python train.py --norm_position="pre" --mlp_ratio=6 --layer_scale_init=0.01 --lr_schedule="cosine"
Rows from block 9, named by matrix and row number. Rows with one number belong to one attention dimension. Each number is 128 + 32 x the weight over its row's rms, rounded and kept within 0 to 255. All counts start at 0. Numbers have three digits each. After the name is the row's rms in percent of the matrix's.
# q: window attention query (model.blocks.9.attn.q.weight, 128x128), inputs 0-127
# k: window attention key (model.blocks.9.attn.k.weight, 128x128), inputs 0-127
q.70 107:201086150111107130176139143103119101114105198086092107087117139130123136110167182107143127167176149109122126180133136184142155121117068208094106153126155159174112110108079105174113107132065172144119156155106102126173134069101134107105114117108129137157076130130174126127122153089092088095150053125149188087124123132156104053187137070130144149148144133164154056135103102140121100107089
k.70 103:117122148147111153206096112112121110084110155046099118098136153140116130163220154098182142139175102104156192132142143207148113102098092147109109085114133155157143141112076113134145115144087193124165145137117074103109103132105074110096158149134122111161096145122149120150085161135157074130194082109149153106137140139093119073179172058124131131111136118203166065138118118138118129134183
q.71 113:094140139146134154081190105102125167101132051200118110093131104164167084078099130126128124056111113085130143101105159053110103120085170126092113109115095097100138180112182125088142123151138110152124118195153157144123139178153118154093145132152122099146158110166201107112200097084176133130131184107151104142128196120204150099136096129163141150102127133074142161090142102120142185128113
k.71 110:155137153117095150093208174056113189121121107215156109134161110156162105059095155113127081079145103109164109109084128084107137183104164143077146109109098130129115154101142130124132101132142093167114097186142193119110145150135150119105162142171086105135122121164171075105161091064131139131101129131121132111143169128205131096128086112162138136179126141069117185099112134129181177122085
q.72 108:072135118102121117103112121187131107181145127087162195161179080131132164181127113157132134165108104159134149103135085106130125122160162071143162123130090162091143096157114159140126148077165098130142105060122129114113099145127140123160125122133141147126142156092021143146098167190096148176042134125094109151129062125090161169068168165145102097131111119149128174154098198163115106132185
k.72 103:086116100109134116088093131205146096197117129086140172128124124093092124158108097178052124171068142108082069152154132114165154116177155106178132168176143143093133069147123146115114167087146138121096123091144115158159102106154138138141081089135191153127133141087064160116150130181092191166046150113090135172095102121145161134083186164125150117131104129130115111150173165141106105118102
q.73 087:129089153118076092105140164145124075183130195094130176101188096152151154162138159148147106182142119129093114163151100141158176121152113126104140153135099178164111043130072146159123140100104139155122160095120170132138148092103158139149095109093138154135098154087046112106097168151058148142054068117105187110096083115152158120115192120125101142174143142160132104147086174147106079104123
k.73 086:065116128149107125123074132180147077156106158061138168083153148089081106167158127152113149145109117074109107182163127201186154086153114110157109147172134159122128083142085154117129150105110191127134150080152104137136092102118094133128117128112188150135086158061070132129123141168111185165084078107100161148097121124147142097120227110124125116131117123169115051169165164145130109146122
q.74 105:073157100086189133175092068142072145137139092048092116150131069133130159163133117125112154154094130161177162095110167070130135130142158097171135079157134134115171154105148130156107115118152104118129119147136061133124071174168105079105166134128116135160134145144137162208145121161132146169099173114126105152159088123077173152098130158135184050085112127144153141138093137182120117125211
k.74 109:082136117084152108142114099162138106167110111065092115131110088128145164134086091113045097130085154169124122123121175026117143153135179117177170147155141145147163104078133137159100137111136108146053136184145151159152120135161153123088111087173103134176141138174150143176165125188140179111071181096088142146102108101126187128098111186123184113124125164122148120105109084135092087092131
q.75 105:147099129083121142176097115127085118143106150037110073147153096104103175164165144096097138187141138145149087166139129158138174136147101148124153138188123145171131101069075135165114127103113151161113152132084040115143089116173099046097154122127116185174110119103140146163092123145097117117124094158124152137169096112103149071109144073112136077170139156180160086154118160191151074127153
k.75 111:082132139129136120157074071190101063130123106016074095107118110121141171183175131077146138155089117142105162145166168141125132099123093130128123146196135136172176116065107136135123148131105165142166176150129075109159119119131096117078108090124122162194133112105166136189132142177161106108137150111108120143145135099107159103126146100117117129112114157168186063149109124143086064112193
q.76 105:155124095078174129203051087139083124128130148028083092153088122099092171168165132111118152197119152169169150135133148139134136137149116148174103101141190144151145157096113115182109108128107145116127135159103041129149086117129112064131138136120129138134100120134179190196123127140123102126150116143137139120158086140049118136151111140109186073092126115165142092164089111162108104130176
k.76 108:113129123104176106187077082145128070136145129028073098122077112138145174174145098097110123142120154189132182105141178081101122135108147122180139111109160143169151143082131110162134134127112130126096141189111099132148120130122123117108122114141101111153135124185176165180127151201165114097166163098124144108110092120053154129150104161093166118092157133175170089114097077123075079096187
q.77 111:175130092103159109201039120132121120114121175057117110180074169076068155164161104114122136187134157187161141140137116188133120146159099137191107127104201148142135154154103115162119119124120142089139121105099064105134100086100121084165127145120140117103095139129133174163085137160128107114178103149124123124144073149026075164154107137090156103103130104161117095161115105140113106137157
k.77 115:155126106123182095187079082137131092100158133060089116153075138139131172178143096109140154159129172203126189102140141108100106126131116128177123117076160116142131157155145103143129138148117123096124132135089080124149135117128128126157114121101122112111159137165137186159104153188147073094191157128143111121128078128014113172146083159072139123063159106171145112112112085114075084111186
q.78 098:103124126106125098122113147175120077195143185095147198102139130141141153164126156177133129183119130149059114133163151130148167121142127108144127152165140137131115035131093134170122140125124138094135145068167179159102133106109175166155082100094126156101120149091027139125094180133085130137078096115126173093103073135104167192103194185125106127147094134159104138139106165090086091104121
k.78 093:049121107127151137135081135193175091183104172078152183102111141091083111155119113177072166145111136110098093173166120183163140081132132093168116166166145139095139061153103142136126132099130161119104132048164141149109096127124124145145102127130191148110103148079046136108124163162094202142103089108133175136080084128126142134116201169130129128120114132167097082161151143120121109156112
q.79 095:082127151139094130095151140129134137149116089123163128172208065130127143157109111118109119112124105122155110121108064114142136130156158084113195131131050152137141111137124158089125144077174088182108132099089115089118113170167098096128165137140134142170145152107077091124105107196111179157055151142082100185142107104148170086061166088124089104179162157133154152147136189193167109141166
k.79 097:106128134144089098059116119189103114138106085119132127128170108105116143140112130116117101153054112094088067162133129112166157121196111128132117177196109138143140099126123161094100177107146127133154170126147109130194130085162117131118093068088148172169144123068120130151158096147110158159036160137059090187146164096185151125065169097127114122155083152086138119157166168165131098120104
q.80 088:116161096086170157184078088168091150120136100062115106190117096084097157157149101107104171165114123155197138108119127135115124127161128109167147104170131126102155162115140118150125120097153115115138100102105022104143068155175104054104171132151121159147145125120132159190108128169133123136145150151120087162187091135053115134091113118139154058104103114157152138146125150184166112157197
k.80 090:128127112083164118146122082169097097149157088073076102166085093140152182162103089101091122168091149182114148088128168042081112145138140134143161148161136116136167127083173107140113142119141084125120134159110083131176131144166154118094097062146099155175183097161156164174147138181139107086126205123123095160147110113084157161107077159133140128095125151129180153103105101136082067095167
q.81 085:135178105161155130157092124105160170065116097133154088197097157088087113119117058095127135097139125150186141091097082160119079147138123105165149110082148128116162201188159133071119103122182096098134107094088077071120102133126079095148167174147145092130152144145135129148121099169178144138191165156101054178148123137070071151117095102103132125109146122117129150135163104147148144166165
k.81 082:206137119129141097123155097090113167072156089173114096190121124153156172113095106104156121141133157188135151080090115052096107157155113144128139100077125098148122174161172117110105124152147067099128134144084104119157168124155139123163118117086097114114199120168151160147113106119137054112138194166134051152174130122069095191115060135092120129104142121100140199104125095121104127110141
q.82 089:104127140104154145123172107138088115150139124147091145047093130168176112093122178157131146122121130096067128123141229079128152106084130156098096131175148091122125096080141100161128116166089159111129143169203170187125141142146171165079099095115094145134136110143157131144174152044124094106113138089182176085112160132185179139146151170169156135106085141124135122094119104072102134092091
k.82 091:056139141108140184157162168115150161168087164126140151102118122125132090086121143147085135078171109092157121140114141150144125120051167110091147126155127136108155089089101121166141077116126143165094104125175187127062099178104142126084173165209113122145077137150122069100139154092125185113152080095164199088094117138194147075151158136176154141158123157153116122123092105113164171145104
q.83 097:148085124065122128158100108145068093172126172033076120114143093133127184169165174120110136210125144149124124164155154122146172124147118155128113132185142155167117082054075125202117145117081163155121155164122073149152110117138137091110124102108119181140086112110147164164110147124082109120089079131141185099136092119110166095133153118126155079137129137178155085153081150162106078099145
k.83 092:059117134113133128161056109186122048168125148007092125075108123106111135184172121109110134144096112120118145164175171155145140100112142123164123142183151159147148093065090132157147149118095183150127153159149105133131089123118107121081124113157138150167091131113149132162137157189145164129134108085107178119094116120126175078134182128133149120112129142186156037145111130131097081126164
q.84 114:180129140159084133110144182144192109112126171194174173129105193091116099099132123140154121128168120115093105144149085213115111124126077153108131180109127128101093105184106122116148133123118153101150107052132178113130160066078166165153086118135142126093135128097072103066089168107118101104173083145126130108107141151140055146142125111144068199152104113127099127125166127077142131141065
k.84 110:183113115147127165136145146113133147094155146177158167160120169126108107134157137155174186165178127105117133117133084214124103094130075137088106113103121100079109135192133107099146117141128138094189100033100080106115124135119118132176135150088177133085141121087068139075080148086095076135192102164192102128147122156085064153154131096142081142106130090151113157142159168121147156161130
q.85 103:086156116136172154127151082099103176097121044151114075118113104148140107099106119115110143069098128112160142093101174051112102129096165115129118091127124087109157198098187124099129113150152108140115122200140097145121110187173091114087165146154115102154158109175221134159193086104185131135147201116146093153156173119148151111130090135134171100089128136091150155100141094142143174136150
k.85 098:146149142109128126116189137073106178117125091185123082140137093162177148073086141101122080087128123158156126092088159034088124186105167135104156113110116120150141162083159129140119106134146071162100112216133185123124160149143155117100143128165058105149145112192203097140163096091147124105110169125119120111141162116165148121124057136138152130158129151077141189091091093122138152102116
q.86 096:079186108153175162120144101120142182102119046175156091162107129121120102099091079125103156063115111121151117077100139094107088132112154089145151108135122077084165183135194134069126104128191087110122100118134103123098108183172090119108161155167126114137187117153148118150162092125186143142163208141126056176155158123116127155095101140137135108112116146093132185103170119128156173162148
k.86 090:164149123112138125094196127096118196115135078211133097181120099153170151076061122124123110112122135170134112079088120035084111169131145127097148132121113096131144153120180128121101106125164045131120120153121162119137175151152161124142115116137089129127185095168161114127151104087125108100107194157139076142159145115140117175108050150134119138149119148066137229107110098123135150112107
q.87 105:134142123171107114093135163139202135109134117204191193154122177122116090117109089156149109085118126142111153102127077152113072127129137103136131142066114126076110147207144139075144144129172103103158080079145203106098155124075155185177111119148149083083161140116076122074112148147156127137146147136106090132092126148128089178120101165130077186126114095092089175112150121077130171137108
k.87 101:212113110129126124100159165101146173116148132235186168166126151130096103102102126178133139142138153127124101118117068133114120135153124138121125123072121098076081137214156120096120131135163102096131081068093135135116141112143153139192124131087148107056159129112070157063113120093098108153130134171154097137132115161113087179113093147124098135124133085087079198117167169112150163150083
q.88 100:203111123128117136153110161146155095122121199134135143107071201095110121107160150135147137163160144130094106163163126213114129129116069180123101169134182125131091104141090107161135119143082180094147130088129140134141148051076160148143088108117134140090110106108118140098092171084114072083194061142148163074112130152111061141178118124128110172139102112151102089130142105075117119121068
k.88 102:152117120138154170196117126114141126103156164109130144138094170133118122149185134145182190155190128128130180110149109212108090092092082131098111099095141113106126143155124098136159101144109155102174108062095086104093121147095109130156145166116158116090124122118101146103074174112131068113235092141208132099135099157052079137184129110124102141088142091187132124140125134107121139153168
q.89 091:186147103140162142181099128115131140082119138145117066126042207093093103096140120100121154119138150124117099144132160185112115143103080172139095126149203074143115166107145093117136103174111163096132143136130094139129134102125120121108131134122120132105145082141205137128133107078174087076254120164166120104137167142102066134172083112106144138118117131120106096110169071076137140145089
k.89 093:176141128132157143176157112080120155085165124166111088156089133158164147112136135101194159113178129178154192090115116123064086133080095144092130096091127093148138179114165104144133083157123101120151131128095127106101157165103131122136141149114080117117148091172170122140101140093157053081236142160186097091156125141069090154166049132119099142106146125132142164109083086107123132135167
q.90 104:127115157110113171162171113116097136122108103083099069125165067140125139125147143081125150129153109096173119145098110134127135115124109156070169124156083149147145141091118124125109108100124130199106150158075054102166100152174090062066175134141123151208132126130173100161135116122111126137116135137131132151153131105175159017118140050152144088160156159154189095134112145199176109131154
k.90 109:109137154120090142145130098133074123107100089063086092112158113132143153135171138078160092148116082090145157134115156123144125146125107156069136108179107154177175132063099146117100126115114156155162167188135079111162117135141105101056130086150086150221130117123186102182136115135162104144108153122093111146165186106167157065120160043142127135165095167134198098153120138166116115110163
q.91 113:133137118086147115181074120175108094154146190055109167154117120089112165170150125138122155211141133161143136131148129178138153130166100131161139131156155167121134085146094115199114122098114145080131116052124084117149081104131155088137107116116133164123103155101044150172080169168070128137110094132113146120141052145054112179112163143130139096115103114189126108164107158143112067136163
k.91 108:081124102105167122166064089214146075152127158026089160139081132097093140190137085142067168181115156139100131137160147144153126084144128108178133153157157130110152083141113113150127149109112151098107140075130066138152087133148122134132098106130174156142132144118077164152105172200115152114140133108143144154104077131065136149123177160120152118077134129191146083149141122135084075129163
q.92 095:062138139139105101089135131129148138149135089132166166165200077150136137166098096139127106107106105139148152099102069082143115126153183065137171113087062159113152130175145165092116148088185072149115113103111159103105120173136112135160147143133145104139139172123060112128121117202119183184038172116082094178120096110131171142069154142125103111130159128115133177143120174169126128139181
k.92 098:118125118130104086050110139166134122158099110142150153126168118103102126128087115154070088142063142107097052160123125092174167137198155118177125169149123138119110094162119161099100175103153119124092137126145141157172124079167135137149091093102163145130135148090091143124159091155096191177015148127055112177112141111175151139064165144116147116147105132086108131142181162148132117121078
q.93 104:143132101106175142178089078100087160098119090081084055136085127123104146128146127098113139125110157141176146125114163096121115140121137140159093091128177105150151199079150115135118109156115130136117139216109049141138106147146087085110164150133117112141115101168252173174168089114170106120172160132155118132166145125088122102164078125107195079085143121121146110133114080160121151128156
k.93 100:149140137115151110161134105088101122111147106121090065122108100164175166125129126080150091104131136189157176087115167051077116173094154136143144096088142130176135175063149116153130116147120098149105129231107150128124157139120134115095145126151058092149139108200227129167145117136175093096162163112122130094133143119101148125151052143108155121122153140117158131086078069116100118091161
q.94 112:143102168160070160082198168104149134129099122198159102096157142147144101088118155110119111080150118076082066158132120154124144118096111149054153168159080101143101099098119128085139138139120144170120151132121163131134168125142124150095131113140112154150153100113136072061122110084141119089144107140142148126118189106222143057118131066135077172201140171104139122100169140113163132125061
k.94 116:132135154161081162107168154110097163099127118192159117117161141135138106099161178110212141112141074072131123146128095202127113114106068143044103124183094113134136134105118137101130108143124145148216145101140124090111140130106107123110145139108122155144118103070143082108118116045133088142153097158147098125178185130194108099135140055160055157163096137109125137155119173133170167156114
q.95 087:101091146093104112111152134158090076204148160095099173067172082178166148156138189159135122173108124118083124153152160093146176109127139133097123137174105145145105050074098130181123156119091142160117157149162173177132141136129172154113098081098119168138109124104095126123131162110071129146047097099137198088096107118172201119121180159150127111147118140148137117123076162124099096088121
k.95 085:043122132122115144133090148182148088189101164066136162065139131097093100146143135156088131127105105072117099177158138184171148097118151111148126151186132163117133071101089150145136135093115178148106132111175148147111088125116121134098130125155163147145068141088095110122144145156115215157090076094103197122078124129178167074121210131149142124149113139158118058160137160136136118146112
q.96 086:144103128147104108103116197122151089119139175138141180080130115174080106181155156194171115146166131087140156142187081125127197096088155125097152123082092177140094092159079124174145146133112158120123136127113191122156168095076129162167096105080142111106103161115064126126103163144120132134091090109113171052062100168164153114094166149112128132161120081116121098141084151093132076117163
k.96 092:144111097123071106127104161083136123108136182144155165075159158132079107147175166220175129080181165070138176152133121237120181094110108158123147128112089143124116107156080100204127121120105147134107116112133157136089141083093135160154143168109134137104052140094110122110110124129114133155143035142110161085105095162160150091127103161116135123141145108104116087152091125105141087175136
q.97 135:100135106137137058114048108168133105157148174062146133142127107150135165151120101123137102178080140161117146144110114151140153129149109068148104096067125171177126126177111156156116118130112121114110173089122153135155100068124125126225118150074164088126141166146072176150114108181138159161121112110122125125123068116087113189134160195065159122079154086133098101157091148132063105147160
k.97 136:123149094123122084139052099127137114129134198042138138146140155112146148173135065101138129157089171146092163143101133186152154079146072091128115106083120158168132138175118134175089127152127125112110158091113116128132093089132134141206136150093159098121117172133080179133079110179145138165138095119132134135146032128100132167140148171078123129072189111183117077172118115138094089157144
q.98 110:143116115113162073141053114161126123175166131024132138167106119116092132163113099122097100191099153163122138116104128099146164132156152119150132114103171186182144099157116119125112129099158100092110162115117085113169061086158105083177119132099166118146155156133070173173114109197140150162099171134092119163106081149087154159121167173106183113107157101149138121158121176156074072131163
k.98 110:130132135131131107169041110157119118151136172024096110138095174085118117201162063122160114168114168135125176120128135179151161083128103103113087136125141166172130106129080125168101129129135147084160150108129105136159089129133080084175115122122134134158124143121082136167077131180123083169162127132106130122128028171081150153151176157114148099128127126174151097146138128139140065109199
q.99 099:102171107119132093159109090137131163119108139126138110176134126122170154082084090100108098115079151170103106112041168128147071139178098093171111132092140106119158173186174141111083110135141073112119118089140098121139072107162142122191131176150121073147144152171136154137115084125169162153141138130145078197198097102085093191169123185087151127058164128122108152132134114149106170151119
k.99 110:113168108148177104129116109157138156138098130099131120197102127129158156126061052072078117156074146181104098111093126069151100138152126051138111136077148119139147159181179160098095148135175076106122141102113095122154107127157119128190118122135139065131182173175092162135093126170160150113137183107143086164169069107076092184137166140087123128095151126147111162139173116159125155115139
q.100 104:120077147088178171184108097140093109146143104080064140142027158123092142170143120126108135165123144161141168117146140101119095155083163146143070127137204112112137124091142097131178157079126144112128104209171068144117113174126153120068131104138137131120128107158187147152135176146083103092149172107184140117112141148071148116190117106158165089096084107172158134100112111155114130088153
k.100 106:115112177107159174198117089165109124173125139060089117132045131100115125147156135113111135164106130145134119127139134086125061121090152139138073133144194132098137114081128116127174141111117171113129095158169095170123089167127140097053129102165130104144118092187161132124131173145098089142195164099171196103123139131080136126170163119128194082141086106181156132081137115118127170056134
q.101 077:117137106106130123130112081143114181131141080132126100186141154099146138090097093102080130123078130178122107093053173131136044153226112120185108152150150088106140159123192123075106124113155081112142107120130063145122084151168125110129149152172127126128154100145171145113139089131141126138156158150133068202180148096065099172160085144130136129080151141112112172117172125160114185153095
k.101 085:131126137140169129122126109176124134153137093120105104204107125125161136139088070060082117190073106192119084083115123036139061158183145091156102139116167103122121162126187148055135150127148105092161126132113095146177117161147121118138102095139138112126194105155132158131117136155141120091124225124138085166141141106064089189138154121127115128105119121134121172105182132152116178096121
q.102 108:139189147184153132119171084095154126124075145110092066110105087100186112081084137044129115089158105108113078126122141074140184117067116132103152105132160154182188176109122147103096094174102124148122173142132107091175103114145099090125134161144116124174123134130155087182159058084155155114102148135120121179162162134199124123180135108143118127145157187136190100149139131163134124102118
k.102 121:128188131143153141126152116088127144123092122123113060099080084150139120078113137105140146062177124076142137125142131100127203137062127093093106098162150137183192152101109137123091065154135108162110183142103120072139125145150055092137151165127094127185133172150151070189160083113152138106149130132119105129145139170175155102149120091131144128189139212127164128156108124146134067118182
q.103 089:157075155121154140142113172131119095148138114068140150107101127127065112184169155182131127161164149113153155148200094112126193122050169158094142121132147166157113071110065121147164139095158167127118141177120147113112160118106119097081129072086128143128113139103105134139124186162108105118106136132097182061062110161159182064094171102132141120192096113162150114132106143110146067099168
k.103 098:122103166106090135167099143125108101130142133099124141065127164113081112156196175188187118101159144081145186157150143208115167089079135181095140142157121166130107061106061095176136126119128178135143120148157158131115129123111118103082133123128111159153081115095138093137142147116096081183135077125112169069088112175164192068128128149143158106161103117142145090128070139089151081120164
q.104 093:090177119123121113146131072136128158108107127152145099161154128107203174071102096073128127096074133161094108132045163161131051141180066096152105126121114077100152172161176153110092099145124095142132119075138113127108094123159147138165147180159118105140151134152151146110127097107153141153162119127157080191207120072098074174153098142099120140063147147121104144132143100140109190159102
k.104 102:112157110141166122109154100149142150125103106131145130194142104136182177098062068039076128164069110185101080126092128048149087159164120079133134117100128108129140161162189166078105141144151090130115141105110097122140120132160153138150121110135136089123190165159109167120123121133160169106098181114156084187174127065099088174112146107109103154076147134150111158130169124158105181131092
q.105 103:124088147081197143208100118146107115160138114041095150145040135111072145172134125134081113169127171170142166131137141073131141140066176155132106138149201141138145087105110100142155140064167132107106123178164086113118092148151134085081130095128139146148135132137132150173125175174108129115116176126137157116091105157090178105147158128158180084130092117189162131112113121147121085092171
k.105 108:092126176113144163209094100161105121162119147033095120102056154092096122160161124147142118159119144136133150130144151137136123100077142125111091153159162163131132070091078117165129139102143171103148114141177123158118087153125112076076112096157114130172110118151118106159110170143096084176173140104138178084112090165098180122152185148132188074164077124183163127105116121117154112061177
q.106 118:161152116156065151072202181085153150087111127236142129092188123142136071095124155148148159071192085061141096107153113146123141108158127147120189148160070112092115137115140119115109130179109128140152108107097150135128177143103113171110123134155100153113102112107127062096128110070135126111122095142103115123133180148181114100090106099161081155181144154076124132125163131119181147140080
k.106 113:168110096144106122046186182092140139086134089255144131122166098159121099091108178175122141079190115106153113113146102125107150163152146153154160135141099089100119156124137125102148115122115105150131117142100150105124186116106124159137128146118123168094119108089162099111152117094129154061097115160095096142107209129172092103098063106163086162153129146037112155124132123135145121167091
q.107 101:167083139101129132081097133150099109157183055088172115153189155083118128153181110126123161162120124127140135148147114176127148153162117166102156102185118137154099067083096128104147129118172154166145147121070124116077155134149100075076156083103140195123165108075119151101139149169103072140143131150072135115086134102143158067027126056144106154176119141140120118140162161116112097146129
k.107 106:138080185110106122106114130164115070128177078111110119130202153096163131162165114074154097176107082127133146139129148147136132133176125221113168128165098151133075097096091117098134144145104167109181132144135133132180131155138143086068110076112111207133152080051132141133166120101127098172054140147088101159110161097169148119079123103183088155094107116133140092119110174114112116138101
q.108 087:149142112113095111090123127135128174129155069145186103180220141096149125086116107105102142117096138137121098111067151152133090143243102146152175142169088109119124114136159127079080117127184078127143120065088104117095103123178100095132158138153125159139170115104107139102126095141155126166140139167072073199163132101123122135058108106133104157136167157099110166131187154141127144170090
k.108 096:142116139147125103074132143170133119115147053157120112202183131112166134148096069074120100173092092176127109091106119093145110159215127126129155157138096124132095140129151149061111160128147103093189137114099127119185142142149115109149090082122132168133185110079107141132121119135148114111056200149092041197132144102112103171085138108155062157103119128103129160123179160153130135137118
q.109 096:153167142174127152113201162088149107109080174173096128069104103139131081119110158131150122089215096054138102130179104088131216099037147150079170122135118154143147135120110121148120126179086154130119151136124159118162159131107122147113107122125101146135092141119110060157142108074135142098093122121121155105114153180219135098122151114159105124186130174117178100138128129115175089103121
k.109 101:141151108140125130106170163083136140103109138185128104069103099144103094083132196198159153045218139070157151132165118161109200126061125137112137120158116122141160136112087120163124084124119119168107140135128156085105161116106088125129158166122107152144088142113145059150146106098125135106155069154099139101117148168201142079125082116144133130196120184076144124140102113118158072147153
q.110 087:153110097113093092110075112138139160129172093093127106189167126130115126131124112089104130154088138166141116096069134127131093136255134127193151131102128144137137151150165122074105132110145071111151110120089062114160071102148097088183136168149166094145139120141142161135109078168141144159128149150102060219153144117076117153148102133112149132085181094102137137141145177191086146143132
k.110 100:167101124127124104119050120152121131141144119094083112209124146124136117199141047068097102190093149163146125087100110107158112138201147109162107140098161140131115161133138130085131164143113117081167124144067062150194097128154082114180098127132152115132150125142129168136083119201137108097125191130124073171137106150053091156157163105128125110105157093133151117132175139189123126117147
q.111 103:162129131122175135175159196114138136138092149117141162109083125133063086126096146204086104112196162102142123117160130078155199114049190155122166152142158147135141082141088105150113128120178125087083127141133132118121126132139114114089112086117084145131101157132078104172113159131150156102095150150087168087094092194155172091101188159150158105197118160144139153119139122116188071123138
k.111 110:110136140143139122141128179141123125123109126134126118093073146108069097143131170229154130068186161117141165126175129173109179102075143116119124173156136146133121073128070116161109123086178136114144121133170186094128150128106084090131113118128109152150103132099115066159104167126101099146149105141083141076069086193146173112115130181141155103199077149104135151127105111095191070097181
q.112 108:071136132104175141216134117142104134119096158146101164126040147148126157119102106169108101124107161153115161133106157112142069138065138102137049152107170074081135150154154120162142142103134124096102096151206132161112125170129185177118111117137099098109116141182151142131125174115130145104154139107200142094155086136078114163196139181114157099075083113156098160096107068107147157128135
k.112 116:075159129134176147186154113155127157158098158105151150139056129121106147098081134155084139137087139162101097130123130076123049124085143071145090142095160110092140125157177139146128144089180116124086103106195138154086114139120179147117130111150136054114126133202109142105110169137122144144186144087173178099139092103088123162145164174082178100121103109162098178098150100101142195082115
q.113 132:107104099113109114131121174127127155104145131210147184139118168174087116139120112228127113119109148138128165093111135135132056134167141105161092176089122091066076144176168108141139167112158110077142071132146150174114154156098160192161099117136120092069125132155120146071109161130146128132150118125156122087126097137072103179128104195104134128091108080095064185092130099086147162153121
k.113 133:133096095146125109125128157148141143134150137175165168150133163124099115144113126192119112148105145159111094113114108119113041137158147112176119152066131087070091141182190126116155170096148108092137072105150149181104140110087176186168121126128167074067121094150107175072091157140136130125144142128136134109114116115078075174131128186092132129100109060084086177104177125105129214136091
q.114 092:135126130141182138186132122112141130125102154094054128122005122142089109148094129132107097134160144140140140095130134041140135123059176131152098137083208141133168167139134108124135133101120117088117113199169066123188091136113128117133101139150137089135106135166165120182132125129128151105107171122171134137121128179105132145238138156143171086109118124147183134110107113170127122082163
k.114 095:127145135131158152192105113128120156155101161072110101104010134125083102134147131172130137110160168096143142117155124109121130113046149094132065123121200131124170128118112119151135107117140138124118115150138101142120101147108075108129133150159125079158101138195145100157101149155117110129213138113145170075117099201085149112193157130105202084190107137150149143120135102130147121069195
q.115 088:097110138124168154179127130129114095125102176124088159085032137155103140162140135175145117138144131124133170145178114120123130126019149106113060125096175116112122138127108128183177142117093178128109119186177153159129159149079168173111100107107119100098095136161155129136131181112099119089139114090195180038104112148109128123185138161118155098110075094155120115116077083099136129101158
k.115 103:098134127109143155194136114109126135150109190103152156069069135134089140103147190183123153097135160111114126171148136134104102102047136127139098109110164113098147113137132117179157111113127157159065099138179139151069119121100173155094162155138133074103081130188147137099138160117107144152201075102177225058122116121127143103165123165088195102134124109165100119114094092084122156114117
q.116 105:059145158133185148188123070148100098143085148089106106116062128116177186127133118104144102133090147160110146178131143130112113146009103098097041099116172093137137161114105161170159113118103169162098147157196163141101147141128180133111137120112107110141128128149174148138148159106112115113154124095200163084149093094130124136187130139099137108086084129177123109125085075105127148107152
k.116 123:068180158110163158192154072126122131163097150065159129098102110131157182073105143084118138126072121133081108169112160085121102113058113102085121089119139128139162116129159146146115110142148134173068148124171137121081103142145175132083167128138115066142138159194136150121168125104141148183149125075195179110165103077148168123155145141080162124097148139208117127131089121096094167105125
q.117 111:084167122144112143143191165113129149090080153245148140097137139162162132075103139177146113057136127107114128135112144142129087121088110107119115157124090064078101163149146137155119129163121128127120098117162196157092182154110166194123117121142069110101102129148146096089127139065160140105147088120159135081168114116149101147135115166117093134124110147096074163097132069073197174153091
k.117 110:107156096153138124092206163112145154111104109226185151129150107157128140059057176175099131074125122149104076131118120086102089157122146098142154137091108083093126151173194142110127135103164081155088115118149182114083172107109180186144140137122133086084131131148134130089143131091152177098105127118136124127131155085160107142105095163095112154127131125072084189122134114096135191149075
q.118 093:117186123132112111105133076133127156118116105131166091164191120090205160072111096056129144109090122138091090131059154173130092140199060118132142111150094105127159148147161153092080093157136095145138145047111108109107094106173120113153161172147126143154171132116119137118129081115156132163153128141115072214194133075126086157105109098117099159099164170122125140149166133146104161161095
k.118 103:130155121145151113083152102148137133107117082138132114195168100125192173109076060029098130164087090170112107120097127072157122163181105103117152115130100123148131159139164160073092134155142100126140161101096097101168129137174127115148122100124129136142199162116106150139134100127159147108076181136128056210171138072121093168089134083135075170079143156141129139138166139164108143146097
q.119 088:160096103085087119111105148135130179121172068145175128183204156118097120114136117146088157128097150149142119102078140154129056137255126150185161163154097100089112107139167112082103135099190076113150084094084084127098107135159101111133147132161138139117149104122125156088108133163135120149144130164085080176144134111077125123080099114132121146126154113097095180117180155149124155169103
k.119 097:150077139131116112091109152180135117126153068154121142208167149116131128177118080103103099191087109185138105095112109093144076153223152140158147173125126121100077127132152133064139183113142123082187102128102114154184137137135132123141077082135150155110164089095118158109102153153125114101072199141107070171108146116073098162102147124157086138101111089108116158105187150154137163124104
q.120 099:175121100130078082056110176121150149127174107143186147145219123128101089131125127156121140132137116114129112099118114140139153116237130136138208144137075173139104086149129113100096133138170100109150135069061131108138120097135085113166126127121154151119151141088053125104111100163157138167102123162044109154097129135137138137032138135136113159169172127086111138143164175125118095159112
k.120 107:173086103153085078069094173126134111094170112170119133144200164121124091180150095159168105138161125121144159099128116201143171126208112155141152155124078139141086122147099114121113144130115122079191130110093141132168147102115096135187099128095140191115131119039090126138096115139131104115081119178056065146104121161124109150087110141163073151127121115067122121148146150144145080177134
q.121 096:179065112089089114084064137145125139142204074084151128177197146122080117168170118119109166172103134148155138107121115161124109137255134154168167125139109154132107089114130105089131145091160110127162115120055070114128106116140085088134152124125174146119146103106118169110115132194108102150137133146082096165099143117075143103079112083137133146127155091121127127139157186166084121145132
k.121 107:171049153111097113112062133166120088133172099106093140183173160104133115214176075084126102206105120159153145110108117141155107128216137192155139142134133151112077122113102111088151168142094161082185105149089084161189114138145119108127093099124153177124139081084138167123105136161115096120090163147105094168107140130083109131115143104166098132089131078137143089115161154159116129137106